Rows from block 4 of the image encoder of a small image-text matching model, named by matrix and row number. Rows with one number belong to one neuron. Each number is 500 + 40 x the weight over its row's rms, rounded and kept within 0 to 999. All counts start at 0. Numbers have three digits each. After the name is the row's rms in percent of the matrix's.
After each neuron's rows are labels from the 100 images, of 14848, where the neuron reaches its largest size: "top examples" is what is common among them; "peak on" is the class under the peak. Only what is clearly more common there than usual is listed. The data: rendered roads seen from a driver's seat, with toy cars, trees and houses.
# gate: MLP gate (encoder.blocks.4.mlp.gate.weight, 512x192), inputs 96-127
# fc1: MLP up (encoder.blocks.4.mlp.fc1.weight, 512x192), inputs 96-127
# fc2: MLP down (encoder.blocks.4.mlp.fc2.weight, 192x512, transposed), outputs 96-127

gate.127 111:444470494443556484454460552440560603516519505504408537457495491456521535477489474469491473467497
fc1.127 110:538517521498473450540559560457380497472490423516589496535526520493440518449505534531531495529484
fc2.127 111:454476468561554506522575466439490503484494455452565472440429487564487445550492482439509421439513
top examples: car; straight
peak on: road

gate.36 097:516441443514504498495531499446473496536537491491490506479528472547517453518461488565471475475448
fc1.36 100:443527518573515486509492484503483513553471521532540413477484521445526481465519415531467478533537
fc2.36 091:466524499533549458485520526471483499486479447489559502508583432483526490482538557556571520472506
top examples: barrel; vehicles: zero
peak on: sky

gate.281 102:485562511541526576577475449453516463472480501502500472443504547529500513416518448475521478486566
fc1.281 102:470441561524498548559555460525508540482557495531506593499452487507521531504499481511460448481498
fc2.281 104:493508530469556520548538512482515474478451456530541490457454465526532485430488517564524475489423
top examples: vehicles: two
peak on: car

gate.231 094:502471470385589454548485449473530494452463545467475548453583449554492490516428511532555510455430
fc1.231 096:531437433523521402444476503505522481485456529495504529511537490493480485483495574499490488548461
fc2.231 100:407548542456522554481514505514541521480443494513440566551581475468508560492461518491517556547474
top examples: house
peak on: house

gate.419 112:507469465470490520463508589547452456485419507453499511501444457474534542508525506483445451565502
fc1.419 112:502453531505476448515478494535420493478477557510437534492420485581387499430458520498519592502538
fc2.419 126:461456485530478520538486447549526555522503566506512492465417548568552518509494459437536451443456
top examples: vehicles: one; straight
peak on: road

gate.494 102:507470466445491482493546594480501465467447503544476529466507484512527580515529589480423482519473
fc1.494 097:435490485512486401509504517455499585527519513497477465493505476450518562479471474519498455422540
fc2.494 098:529534569541512526528515482451484532565498529528471425504384472555504573552529499479420483456543
top examples: truck
peak on: sky

gate.172 091:477497478505490438472513484448442449465477466515571507475496516568438484438500543529464489495448
fc1.172 086:532529503469542527520529446471525462554438483535560454493532522465523487479545529518506463467527
fc2.172 091:471466580457598522454503490525468480536498473439537480513488453546482562407463514450510531492423
top examples: solid white line
peak on: road

gate.264 097:458541489529502494507376466484407561525499508537519486438407429554502503535499546468518457531420
fc1.264 098:521511447507450548433524536479499546535495500472491509406536520541486526364465505542518474437608
fc2.264 091:499520519490428512601481480493514550512477480531534454546527502576447559512499479482429497534491
top examples: snowy verge
peak on: verge

gate.44 106:523418497526516467491477542539438463478452547432465506524459444541475440483497511481456475553495
fc1.44 100:496514530422512507498526472507556574474467462564536522450545513518492504616524530458492520520501
fc2.44 107:447470534429503584477484540426489504551417524498509533500503434453485612425514445436539512532468
top examples: bends right; vehicles: zero
peak on: road

gate.176 108:503543470457520513449528520576465412560463553528513493466424419499502442517504477445536581596472
fc1.176 114:531529385410508544518493495525510564485481470469546507485587519480508527558496553550533536480426
fc2.176 108:493449497514529538537551518495514512559502503539497492488470471476534499467465520511549551605513
top examples: bends right
peak on: road

gate.89 102:478495494599477502445465567532559524506490505493441466461500524509543503535543511511554533461459
fc1.89 096:506411472563547583452496514502459471490482507512507543488469534505510533535513456526514422436529
fc2.89 095:436543531536458491476461557528495506482495549497571514507498506484481494556568474440529529539491
top examples: bends right
peak on: road

gate.451 099:527512492481501412456483551504447510497506528499487538508462473538472563465486485478539410482479
fc1.451 100:473501488484540484530452491490546523514528484439494463558512493495476465414566482459440500516578
fc2.451 103:441463543412546409458517548462535446508531497518548544530474457433541517594554434464516486520559
top examples: vehicles: two
peak on: sky

gate.34 103:449527543485383460472561490469472470521510478473449505458532444496462439538603500426533555400490
fc1.34 109:544565470436488464474514524470513570531462587475531521495506492514507492493501548499595523431439
fc2.34 112:466471476450539518523449475483515496542542479482483513489451524528499491509444533549415548484467
top examples: barrel; straight; vehicles: zero
peak on: sky

gate.181 088:506538529476486537460529468539476470573443458512506535480577444507445519505525473477581553501514
fc1.181 096:476493523564478466499480517509501490479448435557441470472517461530456499563509594545528512461433
fc2.181 084:417464502536442513544476475528527571523538520440537461511510498536516492541510489476558558488503
top examples: straight; barrel; vehicles: zero
peak on: verge

gate.105 092:553500491533471501545561462455430522453530549511564567433473519559491516486497499468414443439567
fc1.105 098:475522473524496493510499505488518462489555563450454569531449501518471487489511478483418418489466
fc2.105 096:554447499544485493497476467531481522476563485453407431490474548516481486467501533513564492470422
top examples: barrel; bends right
peak on: sky

gate.277 088:459521566429530544492464518550460484531554487519467487517526573539495527535527456531482505508556
fc1.277 084:433438477491520480437565508488447530554451438491428539520568448493569491537507438465516516505516
fc2.277 076:513489488604429467554481523455500525459484517470507427460506531472380489478480491421526402477531
top examples: vehicles: two
peak on: sky

gate.303 104:496509556478500459471494446490478522575509475478520466498514488467498559487474510526567444556502
fc1.303 108:506578504467543555470411525485487507481446544462503553488506487467519492448543506479488452532545
fc2.303 110:536483504471548550541483497487538486442475472535457462426454508504461535441494508559495469540595
top examples: truck
peak on: truck

gate.500 106:527487495480457463570469483510503497489531546504553483434445557530475499484477512543533585474508
fc1.500 110:406581503487514527505517505508539488497501443538438442527510521441483540541476552500536520511486
fc2.500 105:532514538462406478496404487487526585583520542467438484471497477514539548508445472440499514459545
top examples: house
peak on: sky

gate.316 101:473403413413443554539551548466511486464501551486471540455477444564467405481493508492506454482497
fc1.316 096:506550506472451538464413428518527516514526563491526464526541556479544500560537497500575509513508
fc2.316 093:539558556435518475521479544493425499497516462566521605532527490527500605550525440531488484503513
top examples: vehicles: zero
peak on: sky

gate.32 107:549561502454421512530509554494505537496528494542365482539489531520484461518495545514482533490509
fc1.32 100:434480522456479435531479484458508496498526540467571528495528497463469461531506503512538503537563
fc2.32 107:591529497464524473456474536438453411501472489561435526530500467457464528494501493587497459521536
top examples: vehicles: one; bends right
peak on: road

gate.114 094:501532534497493489485502526518587583513510565466533588515555493561486435527473511462485468444498
fc1.114 089:508428511472522522491552430521494518476532540516551567475436520464476481513512520509530452484522
fc2.114 090:512511461599511496469487425566503495542546539438546425558488562501494514506443478520471484445509
top examples: car; bends left; vehicles: two
peak on: road

gate.79 098:510460544453519540572463554520463491457464472549505526525463423564497496589496486435554468474518
fc1.79 095:419521551546538473546501414546554496443479490474571476464541463480473541463474503529522516499543
fc2.79 093:491502496497552479490561497490498435508524537503529541542496539555531544524435502526522437495509
top examples: snowy verge; bends left
peak on: sky

gate.236 102:460509453535530504568538503526512460410540515479544522505482493498493518526519453508506464450470
fc1.236 101:559497504533473469523509486533392510552565500528480561477482468496545512505543505528437454524459
fc2.236 104:557429493532519510549464465495505502488517500509390475488522499586475449546533543490445454495515
top examples: tree
peak on: sky

gate.261 098:510464454549440506515438493535425531547471451498506485450540514566478480433502552493423439445533
fc1.261 097:465458519546565468516464532471509602439464536454515476524539522467500547479445515552532569495477
fc2.261 088:519532534513514496496534571447438460504472487549577587500459490519478472495553473516451432459538
top examples: vehicles: zero
peak on: sky

gate.412 099:470546502528468487579536525512523512466568575519557535431469517497514458504507464458502499568400
fc1.412 101:498490488421515548440518534522434542559489465443500432469557457502467553582508493508500484549500
fc2.412 105:465524490538464458500483515539547465437474460463561471466507537522530508433486479479506487438474
top examples: vehicles: two; line: no line
peak on: road

gate.200 097:514554433458512514518518530622436487463489475532490523517482534547489478489533527503549488463533
fc1.200 101:463485472455531550566546445485549455456566572518579517445482486599434501469494459455497487512493
fc2.200 108:461534540454463480469426577503526562519503483518493583522557451460494539439540451605471557537535
top examples: bends left; vehicles: zero
peak on: road

gate.293 103:440513484545575459515521484544517429497508517462443541450454560450503439563496521511396508537482
fc1.293 097:439519447493543522479586546548480489486487519499476452511522523444533499556499461477412494542471
fc2.293 099:556498490538444458508434529501466527503519450459514504496471544474451468487496523538478574489539
top examples: straight
peak on: road

gate.379 109:475505451499484529503414557506426495524491496593455517552509463564556519444488474492449444502504
fc1.379 102:462468467571485464453461491427465478381602547482467533482433536436553520467608523557523508511451
fc2.379 116:488509532525591561467508521521452434525565492558531474476469460576464521556523481519439429458549
top examples: vehicles: zero
peak on: sky

gate.213 102:470524507565443544453579470580477497436506529452422501463498506487490496400525468558488469523548
fc1.213 105:570577441572454567626540582486502540489494508487477493489468472500457566571486514465455499429520
fc2.213 105:455460476505550472589528422585485470531471493497553472496515511581538534538539543502590416463463
top examples: vehicles: zero
peak on: road

gate.363 095:529461467488501479493497500436538487511498517473519495539518459524536441423511492500542461466487
fc1.363 096:483456448504454439542570404530458443533472517543479540495537549541562513582487521497538453497546
fc2.363 092:540513442519487463462473541488434484502532454476553440502416496512513503423497505512534533427459
top examples: lamp; straight
peak on: sky

gate.110 114:430544479491521420557512468524478449497534538468531541443579504489514429489480490466469481518554
fc1.110 101:411500503424559497517447515479540468525520470470518464473503508463463473468574467538467537544478
fc2.110 116:481515481549427549536484521568523536570565472536523449477502559492511476500495479523534600465491
top examples: pine
peak on: sky

gate.344 106:420488463502552434530459500547536466582465445541521480461526536490499491482536543498510535471506
fc1.344 105:525474455525428526516494535558488488439475496470482564539474439464445479532437447475536519496437
fc2.344 109:431520555470547485509543518425566469466440440489494508471469458484448480434530557420504493568498
top examples: truck; straight
peak on: road

gate.53 103:427538552492513532526465446455560550486482524555557485479527556447514510486587476465489398455535
fc1.53 097:519498520499468564420452470504608500501513485486475475439462576473534522522497515484471486465536
fc2.53 102:501592483496527450536480524516484510521472456467454533512489454506461525491544511571535563524442
top examples: barrel
peak on: sky

gate.447 093:433531457515462584541549473446581504492557525487500536456492529435443479482500482549577433517551
fc1.447 085:484528537419562524518504451462506445556517567582473482525461539457551421480463532554578475525538
fc2.447 078:583464554579422520516447527490488522543535523560408450545537485429415518507487542521522578518532
top examples: vehicles: zero
peak on: road

gate.373 110:474498512515469499571469535496537518429505479509491559387549520501441498507563472449495481499423
fc1.373 105:474491520468548478474509475468502505532540485488478452499519515457528470511507524562525548468442
fc2.373 109:497473517528476480411483442537507412440466536422494446517486564488516474538480523392509432521505
top examples: house
peak on: sky

gate.202 091:519461437516485516511444510507462526487482513564556478488487508544477467561472530522555521549474
fc1.202 092:496499579478481504505496433491499535497504567478515457588514475439484531449513432484407491434522
fc2.202 084:512453494551508489497435505443441527555538468520516544478461519509484422511523501514506497427463
top examples: house; bends right
peak on: sky

gate.267 106:538522473571547563528523446497494510536552481594553481436489539474506519527506553455438446513498
fc1.267 096:507534526538400507496532426471556524554491501504535480576522529521533391498527525480541431515557
fc2.267 101:483515512534548510434552547491484502541592565520455461494480462483464536511491467522530514438520
top examples: bends left
peak on: verge

gate.132 108:486573516540443395545496457496478490505508505460463515529511499446484564510547439489525467427484
fc1.132 111:544452496498464465477469429460425467465537445476548569469531447495488504512492525413473426514474
fc2.132 113:402509435543531417501528495437497434434509530500493545500483543444508498540473433463508478500544
top examples: pine
peak on: sky

gate.461 093:583561496451503469448492519514438529520551492475493570536474534560487461508562451551534541461507
fc1.461 094:542514511521492459480587451539452550522475553541513556472424532557497552555417471523506476449546
fc2.461 092:526515527516546472464495485410436528579555490490456439502451544560495546403472510514439552449428
top examples: lamp
peak on: sky

gate.73 093:501489416573507493502560495471519538416492478536479520568469478501501520515526580541416512434524
fc1.73 087:480585491464583440482553541496570468481522523525490518540429490496500465463475510468403485411551
fc2.73 091:610503512510431485427429574545474520523547474545499448451516504477448525434522531577526422441564
top examples: vehicles: two
peak on: verge

gate.384 101:508521494478449512475543444390531463583578579506484516480510521496491504521503505462565508573530
fc1.384 105:529449514479517513473420525533501459474500512476492542496450442500573557465529527466433477393503
fc2.384 095:469515457471510441458504454532551499493475503501507475479461503532531525453532523431504448499574
top examples: truck
peak on: truck

gate.12 107:482463473544576442448491545445450524439487437473514506522494510527406487494465531493439556493533
fc1.12 104:492436468447490494426493535471471519416528436499494472560511450491462443529507452490459525454442
fc2.12 110:505461546528487592445482519456504541464456535548497550436490495454528548504528537521512433461561
top examples: tree
peak on: sky; truck

gate.179 121:465467424469510446484467509498571517482569449545562496473453493515536576486505537522477515522461
fc1.179 124:548555495515466444514503491514525477486419493517504441489510506479499444615475457454541475530534
fc2.179 119:473548549553504517477419553424472599476496553540534518490467469521504530461519489478529557428421
top examples: straight; dog
peak on: sky

gate.328 110:533504411423515483492486483561529510442485554534473473484489461465471532572483491469492405524496
fc1.328 120:539495527528449497489479448425543512538521573451559509446545586484515407475435508489522545496595
fc2.328 119:550508446548490483525563478548420434430492510494540452512480512557514508525468465461491405454577
top examples: vehicles: one
peak on: road

gate.249 094:547503462444485532431551510459460531497504479490478536496459428471548552474471510515503471491538
fc1.249 098:470456495445479518501489529489513475418566467553509479409482487554492553478596529495488590471457
fc2.249 104:520429524474518555523502507467500417508521567554471527474489525484532515575446501447494433461565
top examples: pine
peak on: sky

gate.335 100:593436534477514442482555494508394460531577451478498527479506493507494544477516451483511561501520
fc1.335 104:454528509496499545428540468507548525543484451450475511483507447455484538480431472515521489465481
fc2.335 097:538431492480542474472555504505458513452525557589455489498536517537547531516479536524486478495462
top examples: house
peak on: sky

gate.228 100:488464436530479450520427455536486555429537472535503507493511450523451502422546532459559511424461
fc1.228 099:542413482547520499481527513442498477457467401511458435595437509538525535550554501424474477583491
fc2.228 097:542533460515486461418459551582484455415468527533522516466542474427493465486544473535516439542447
top examples: tree
peak on: sky

gate.39 092:553460576496535501434478498547521548442476389521489456507461455491413457493499461529530472409543
fc1.39 099:513460506590451541502429526509464504559453480541538498587444493472451539504538519494537500496494
fc2.39 099:451529463441479417508499491559504503445517438508532531533512530499521423540546487457479496437566
top examples: tree
peak on: sky

gate.208 099:478464508475491547531481538434450502493510494471541544492518520508515526546520515525543478548500
fc1.208 096:495483520470453447457529476546491463568524452480581527499573506485468490589511493484481453527435
fc2.208 104:433553557555450460531529521487533547471543488475474492531431534461420510506532435457504556460500
top examples: truck; house
peak on: truck; house

gate.488 096:505555475500530572523502543478498470476576491560451463449508482498432545454511494478499492492502
fc1.488 098:434502444538525513489455495471467500512447509505541481538536433456519520510470441485491507533552
fc2.488 104:460529535530469428517490519507554546456519470424510475468430503536489421511565497460523562497475
top examples: vehicles: two
peak on: road

gate.125 096:483478487473504570464503537473490460420484491523486513464466481557543509588529484439502448434484
fc1.125 089:426489507503524508511477504466504545521524475512557533502499487515546525459521460441554507544472
fc2.125 095:554458451497492416520541546582506476523479514484506523530504495459515521566521427553589512524504
top examples: straight; vehicles: zero
peak on: sky

gate.484 093:384499501523487514495527558520522505481508474499451468455451508537569469528575407458554518528520
fc1.484 090:575458483396530511511546472492399593537490491506524450578473464502538522570484574498407523578507
fc2.484 084:567459458529503446415541443437487478485549534521504487464441537498524498519454593518562480474480
top examples: house
peak on: sky

gate.30 086:587490464476456479477529503501457520507512500549488533413472485557538534438484500615475476519448
fc1.30 087:560444506452483565465463573541484504460508493528523469482506525491526451470481500589483498477449
fc2.30 087:460517482466476482510477514519483537491508590464543527507485530440465472526540456477547489528567
top examples: solid white line
peak on: road

gate.465 094:562538512456442498453536527407480398440531511488508535460541473531450478518523467502517543466491
fc1.465 093:502573481416468496498536415505578455537502541552576469592481511446454462504474473475585519567530
fc2.465 087:478616458480506482496521523499479448506528376567503549531448448476436496486518455495451581503478
top examples: truck; vehicles: two
peak on: sky; truck

gate.15 096:581482509469453560493448531466504522393548438489469448512506521594530544509573506540488525524474
fc1.15 099:526539454452491458476523471443446474491512584497589533518495524427471477524488419502535494491506
fc2.15 095:514513501520497502506559477527541450423475525552498479500536452472484458498542629526507471515500
top examples: pine; bends left
peak on: sky

gate.322 099:476495421467615516488504451527542594571554509436547450497486522449538543557493448447515533453446
fc1.322 090:466555544479497486548522430433487531528524560540496463515483536410544554494475422484420494428500
fc2.322 087:563537463548411504517544482564487519492545550554460521489571546521566481525549511521495449441498
top examples: vehicles: one
peak on: road

gate.144 089:494549571513498464533446529528539520477442445553484481531498504509478526538471509510442514504539
fc1.144 089:475542469475532496485497456577525515546528526483526481575502479473570562470457495511535475450519
fc2.144 087:482544564490579508546509504537439528453464437499492430472505511515512446502521581527498505572462
top examples: tree
peak on: sky

gate.445 105:482498447540548530411474517479561545501549458497455466484448434425479515448553468504439568537498
fc1.445 104:543572571423517465496524464481490534437491465534511489468529470436478484491491482480436474508511
fc2.445 104:531455501560409476426484538527547587483547504453503495520468484525355496453529517462515580523518
top examples: pine
peak on: sky

gate.448 115:533417481512552450509545489473512507458538478442503502449518482493473435529511510492412503524484
fc1.448 112:412516502471456501501496463550524501522545555574460480505532498502509530499541487550538510487566
fc2.448 110:497507489405538450522570483535434506473465439438544440516454524568551516545524472447453484494448
top examples: tree
peak on: sky

gate.413 118:463495439534501547548526509525552480494464502489464458445510544493473458431532443563538491514462
fc1.413 115:485431503482502451518494538436398574519469486406446520528479423522496404456526481499500487550588
fc2.413 115:544478516519519449461454511457495509553548521557457483477488519487450497496524573529498453509519
top examples: bends right; vehicles: zero
peak on: road

gate.390 086:506538446473517566449565521493459500440518492497494571453518466469523482475568515547455474476489
fc1.390 090:493477522506512503545470584518488535524494485531530432516482460531507511524565491578476475515481
fc2.390 088:501484469493557496470519537460460434443475492536536541551529474467474493586457422408487482503522
top examples: pine
peak on: sky

gate.62 109:548483548529426478520417481460496515428540529469520511463475474446515511485520600572557546501504
fc1.62 107:425508479515488558489533436470476459462530606465530528526484531455568518521467462558601468432546
fc2.62 104:549459539495399485544473533473477571507497489485389493506460507506536557477459488471511514470538
top examples: vehicles: one
peak on: sky